{"batch_size": 512, "lr_schedule": "linear", "weight_decay": 0.3}
Rows from block 9 of a small multi-label image tagger, named by matrix and row number. Rows with one number belong to one neuron. Each number is 128 + 24 x the weight over its row's rms, rounded and kept within 0 to 255. All counts start at 0. Numbers have three digits each.
After each neuron's rows are labels from the 100 images, of 14848, where the neuron reaches its highest value: "responds to" is what is common among them. Only what is clearly more common there than usual is listed. The data: dashed paths with two dots that lie on the same path or on different ones.
# fc1: MLP up (model.blocks.9.mlp.fc1.weight, 1024x256), inputs 128-255
# fc2: MLP down (model.blocks.9.mlp.fc2.weight, 256x1024, transposed), outputs 128-255

fc1.684:122125094128128128118128128143163192123149136173120134198128064162153128110128098165144181121123117099127131127128091173099102149074105124128129108119128166128090128165128128088154129128103104138095114155126134128136108128145110101145128151128090128104128163080130137095110128128123165142128165095159102110134109128169156134128149147133146163143139128128170133128143128128040160082136
fc2.684:108128128128121117176123123089112087128180069134125121128105144092143154114157128105050157128113115076128095158135128134103097153128128128126139132133142105115108136128100148132128121073128128128156149120105128128128106110134138095128081128128128102122128157128128210128134102167122122163149094115128172142128128161128118153136127118143088169193128128102063134110113168146108128128128
responds to: dots: different paths; long paths

fc1.280:123163128159128111148128160113181145125104145128128157153152130119120141183232128128125141075128128128108097108082128124097128172137128104128125128128128122111102165140177128107117128108080124122083128174085152126134131128128128101128146128128128139116121120122159130107115153142152143144128128100162128128176152139128144128128128214128144173128106107128142128113128039128114128118128
fc2.280:128145128116128128128128119177112108148124171128128160066128123149128088129128111144103141113104101128131126086128128142134128128128128174128103128104086110150187144128105128186146106161128125079115148089138140119084128130128080154128148120169128122128166118128120117152128128128120130128128128144125128144187128128128063180128104091128115176102131136169151105142151128128128149145117
responds to: many distractors

fc1.407:128133135121170116130109118156110128111153113157128111186128128128128128128128078128167159127128137088135133128128110184128092096078083120128127128153128128113119130171130166128147105168095128125128128128128119126128136144056142145145141114193128128128117128127088128177128096128104128076128152128128166142176105128125147137098121144128136092100120110107128139128160128133045156085108
fc2.407:106128089147151180131128128128168185145110128108128093147179128136128126128110128129128128151125085148122172153141104136100128128083160148166128093128121132065143128081117151091182131170128128096112161128099100128101138128124128123159030143128157128128128128099146128138099117128128126128128150128113155141147165096060158118125128171120087163091126128138129128138128128160128128134128
responds to: dots on the same path

fc1.667:128128128095128131128145128128155162128128128109128135117128070174135128119103075163128155147155078128103158128116132151081128172097170123106127128098128128128128128163078108128086128119144129147121100128175089128068169142138099128146128117127122128093128125118128107128098128074119128138112128153117152124128128082104088128174117104128128123128144128117130128132154128119106100134084
fc2.667:186128096171140128128128162109103137128129128128128103136127141128164120149074086144128128139127139128111146132128097141155090087128128186128105185161090076137118116132124149128113150101158128160142111156088121142134128137131128133128128105145139141118081114112128128155129128090083184163128174109141137128128189128136098105113103116123128128188128128073128164119112133128128128073140
responds to: dots: different paths

fc1.199:178155128128128120094178134128109128145180167144128124128089161209141114149133103184124128128120128086193119140128092114133118100158112127150099128154120128110112093107128129145150128126099119124128097098104141128121156128120139165107108128108104102128177146109128189147123128092159130128150128128163132128141161149212086128117133158126128100109150153128133128096124128083060120128106
fc2.199:128115105128192124110147128137128158128128155083128104112105086086162113128075128108163128128128116128170176094132128117128123126128117153128128101128132116069128092128128135102128128128182162148097135139128136162166104128135128122085146144128108121135128128169165128096109157128128140128157152080128128148109128185120145124128148129128128068128099156127146079128121098128124080113128
responds to: dots on the same path; medium paths

fc1.591:128128157127128128168158108113097101128120121147126086145103128128136128149128108144128084096120109134128144191103128128118128118115119128128128043116140128109122089108128134156159082096123128140165142167141123110128099166128153144128118124155128166134118105128118169152168128144168110143141192137126154128106046128152092100139082123125145172201110116158157128124141148128079090103127
fc2.591:122128159128137128163128105156162140125145191149128137154132128129130125128128150109150128146146107098080092086128143110162153141160138132129154118116131128128109121128133086138128128134110128162142136095127147141128128128150143042162158128128141140111128164203131112106128122150147135109118097146153128140150181172116128158128095128116160122090104137204095178128128163082118117103097
responds to: dots: different paths

fc1.163:128167128162128129128128128158160123092145120185150139149139128128131123183211131110129116154178128123128123133099157138128185106103128105128098109083128128133128163130091163128128133193036114128128147140086160113128128126126134143131128164128128133119128128071128128128159128164139128128150124098108128128094140153120151130140135199177139107128117128128128098125146044115128128128186
fc2.163:152145128108128113128149128209128128168037116128125156109157128152145140128119102128094128128124128128128122128164128148128128151128114130128051152128128162120146128146098131128128108177100093162127169099140139128098146128128081128168153104163128125128163146172128163135151128157121128135128136158138092132128128128128138091128136128101128128128109128128128160159128112099136128128114
responds to: many distractors; short paths

fc1.276:126151082111138128099161102128100145128128092128128101173086136128146128138166104166128133132130116100128105152108118174146142106104129128126108139128063143132149170120128128128128135107117116128165128097109075159134128128132128142128141102161121149159154128135132128108126153068149128120123118116162128188164092128107128128143103171156111150214120137167139128135155115111128102128158
fc2.276:089128128140128128138117116150128204097098124074078184128102128156117079141130156128128133128122126185134138145150173128133231128128128128112110091122132128164128106128154128128126112129118128173089142102143117087114156133128128100128143086116183166113128104089128165100156128120086128128078128128120132128078110114157128128113157106108128123111104135113128090135128128128096135127137
responds to: many distractors; short paths

fc1.170:140178163117133128181106101146154150122152128180093138128146073135128084128147150133106124127148135107103102106128142147159113138088128087128128152128075128128094128128128153103128132128092104163128117120117142067128128076123152130123116147158092128076128114128128128105098143104154120124128152091158128174124143104128089135108128134168117199128144121128097128128128104162128120130128
fc2.170:156152128120089128128128128128138128124128194095169123130128128101113128128049160098149118128124128117129098083128128128135104128134157135166128092158148128145128118166153160122082141128096128096136105132128135146049153128118128128087128164116166154134179112128105096123100128150145128031126153134128088128077113150130067128104111091100128115071128144127128128109128156128129128077128
responds to: long paths

fc1.512:153128121128167119128099176128143128146130166124143126111128160187143141128128123128153128116137151138110112115114109128147128128151143122126128155129130124108096156128130128128128093139144128156128128103113132128141165110128215128128128120128098072067119143133133113128110135124115128179083134153128060148144137098174128143128118128155128109109159128128121138137180100144141135128155
fc2.512:169128128128128158183128128116134132136128142128128128128101125081124128145090137082178107150128158128128065148089128101158128128128145128120142128112128089147106128145167152099126168128133123128131128161072060134096093133128128128091149156184151134156128077131128128128128082128113119130133107081156128099142138128128160128043121086123040160128128121128128116116160156128106128116183
responds to: dots: different paths; medium paths

fc1.622:128190128170128138099114123102140122128128128111162156129116150142128141179219128133151111132187137110136128119135128132096147149111099088112087101128074153133117128144154124128155143128028128128128128128128128128142118137122143128091110113130128104107141149069131157128128169128138128128128148099167128137128128155117160128112148200128128128128128128160128070115126050128110123149143
fc2.622:112099103120128094118162128231156150128074106149175172128150149128105128122098122172157080083128128128128128104153134145120170128139128128127089128128168146131165143105120097108133111128128126104151128108128164109128117155094092128125146059152128102135128152128095128179146150128119135128151128165128133088131139107128120126132128128128117128128119174177174116170128128123128115107115
responds to: many distractors; short paths

fc1.328:110144142128143128113111128127122189128095146142128133143128072089120084115128117112116129115128150083128128128124128128168137092160128122128102128115040092120122119083194113072108121128128128090128128170154081128128128104125128179111128128171115128116111180118128120118175115121128128093128138121109091128128099128159128149108115128177128134143128121128094109123185128087128111109150
fc2.328:078128124135127146162102127128106107116128128093130113128112116121152128080128141117123154152141131119104128131153128128084136163124128123128122128092089143085140094170147140131155151115160120103099163125128088118108157089116128145118128128097116132125121125111097169152113128129118128128166128128062092157128128128128128159151125171178101190106123128132128128095129145171140128128128
responds to: long paths

fc1.357:128122160131128122144095168133192128152128126152154128128117080135122122128139128154108128128111081128163123171128128110140128075128127129125090128168112168087157113128151126089128130097128143128128128145184165128128128147161128153087145133128116175127097108114128130197128159112134176087128128128128128121128128118128121149142128142128165109128155148092135128128162123138128128128197
fc2.357:128179124133128103103141123116147128128096119128128133128128141128128139128142128128128129128128128158130128128139176130132158140164122175105122111128121103128141128100128129207137128189134139102066120128144128207133128128128115147128087159128135147141128161128138128041128139121128128075087093128130111128128064091157108120110128098128176114027087142146141151104104095111128103113128
responds to: many distractors

fc1.743:128128128128172128095172099128118128128188136104099116128101159146162141133150104128143101109135141070111142150138101179128134105128104086133128067128116134099076113138128128128155082128111128128128128128125195128078101128140161128135128121097128128139130126135096128128112128128183139188134174147190111128165095128144087128117100128133118118164142124138163109161143106116095105128128
fc2.743:137104080128128111161128128128126160089144128128133144101112101128117082113128128118114128129138127118189159114128134114139141128168167113128128144128172134160115115139131160139128128137128165128127128107128194096203149128077142128128161148128115128128128128138128128130126175098128128128126128128109128087077138167140156141153190123128128118092128128108099103153114175125067066128128
responds to: dots on the same path; many distractors

fc1.415:115128138060094128136128173166135090173071128121128145143099104154128103128122083163116148128128126128128152128104128158122177128143128118116169089114128093125180157129128128081092137133116079128154150194193105128108190125128121147146113135128098128154126174138089165181167112095129147128128128194112146128095128149128133115159133132139128128133134176128087188128128107107122140128169
fc2.415:128154128170128128128157150136136074128117128148128130134125099155142128194128146115113151201139129159102149176204155148081153121129096180155107128128081149128120090157134186128128136128113147153147114076098136128086144110104105128172128110128089156128131146128099137105111128128056112128082113128128132145075107128114128144113131082087128128158104128093128103126128114128117128120130
responds to: many distractors

fc1.270:128124133109091112134130164128131128127183165134181093128112128148128161128129128128128142128125088125128149118094101128068160128079137122175113108128126155118108120164131134138144128104128115128119177174120128128132161158156114128173128081090067180128073130128152176105161128127128156128134135099153164128128078144128126128126152128128129132152128128148154128162128128137101101124184
fc2.270:098116133137128130162166100111128076151142139190128117117092099128099128124128103106128162128128128100115115128128128128128128128128094096124128185107099113128116120177128175084079134103162105128128184128128128141167082136134128128154119128137163128142128172128107116146143128132129128128170147154124093115161101119152128192135149128128128131092128128154069091112128128126128174128095
responds to: dots: different paths

fc1.266:128128128114155161128162128128138189128184157124139128128119186162134128137128115160171140128121097083139105081095055128117075120099073150151103111128128140128083119128148128111137108199128152076103117108166128128122112128122177128128145117110093071161154144128125165084095117128128128128119161108128151082140153184170125115128129128128157121128157120128128128157096127088089101125110
fc2.266:128075128127157109128123129114120092128128162128180099128074128128099129133117128069086173087107070128142128082139128116128128128102129096134128128132153182128128091128130128128128155128098164084045128100099139128114085128090163128122128162098123124158128128143131128131128161128128162154149128128122128128128152164128151114174106113128169086128154128128128151144128128128128088171128
responds to: dots on the same path; medium paths

fc1.585:079132086128130108103099134076128128110135161139146142135128114141128070134157128123138145128128079111128126147111150131076149102163110101151128128128143110135094107091139128137140111118110144097162128175128126102097128145128157077117112104158149128159113180133090137168094128128125128130174122132115155128106128075128154182124128160154114148156144092128151101130163128096105128075148
fc2.585:083133128138104152133128149093142118152128132147128112145128136150147168104128122128093128147113128095128115159128102147076146141135119095141128148084093132062124128128126121111163156128172106139157146159130093128166128143145144148060128134116104111083149108128115135185146128126140112157128128134098128128189067128111059096173136147152128128120118128124128139100128151190128159128186
responds to: long paths

fc1.517:128122090128131128118149148129157097128128125114082096128128128144135154166147073126128116114139120162128085128128151113103128165119128127150112128128154200118128128184100141128114128135128147146149140107117216125128116128114128122110154128126119114128128128138128151128137115122128102135114128136181159113112128128128142086153118128128161122128114136137128125128086128128156194130117
fc2.517:091128128113143122166114107128130096129140128113143095107093085124159138111123153128074128128128154090110128139121128103092183142075134128151128120084103151074128086136128138128144143088128121102128114144109081102140155117131137117069152154116112128092151106135120128149127127108128092204128142133083111116128125115148088147160097156156128137120133128109128128097164117168169109074128
responds to: long paths

fc1.39:104112128128099087128128128128128194128158155162143128128128128207130129116128099145129158128104084129128128128128128128078128144114104128144129124118107150125099149172112142108151128128105117091096108164128119122112128136128128103139150119128067181110128169128150129090128128128115166161128151105128128128111107128179159158136128128128165189128145128182166104128132115112068128090147
fc2.39:115128170128124102128128089088128079105164128173099128105093139128128150115173114120106160156106125095114085128142138128103128128141176097134156149124124128127069137192128146091128114094148115124105140128128118166139118109144114126128128156146128122135128153095114172131148116128116125128163079128111165128162098149126162149157145105140120155148114106120049093128136128145128128171128
responds to: dots: different paths; long paths

fc1.441:112111174128128128131115115128185151128128144128089128170141093176116128102128145132128173119100090119091128128080128156127128128145123141197142128104145177119116163164127152131128101128133154151103094151163128127128099128142146130162124137128128157128165128128128120093124086128151180117128128059131128168117128132088128128154143097175128198154140181147136167140093127119089120145165
fc2.441:128128120138109126164152141117068081131128128167157116139110128098128119109128106111090128128119128080153155145143146128087128128097123158128128176128124128175107128175102134119095128128145128128141155128124099105095155128128114137169128121123125093129134182078116153144148128128114152103128128110128155137128093107128164144128128095127131142173127143099076106133128128135091149150128
responds to: dots: different paths; long paths

fc1.433:143179128154145128128128128080165128128129139100128145113128128128129136176233121142162144140156142146155113115116173110098114168143104088139112120114115128143104159128162128120135110143051128134152142142078127154168128119128123132121128140132128128128128128080139128128128158143153128140087136104143128121097128126141171128126161222164152128128128092109128074108091034128122122124112
fc2.433:138126123155128121105178128212126103146080112130128157116121128137128088153076105154120128128128128123104098128163144142145172147110128172139078128128131118115128149128091114168116123144134121114110127128128139103128095128128128114121166091128145124159128124181119128180128107164069117165117154128146128128142102128095078166128128088128143182133128174128175123159119103110107128113103
responds to: many distractors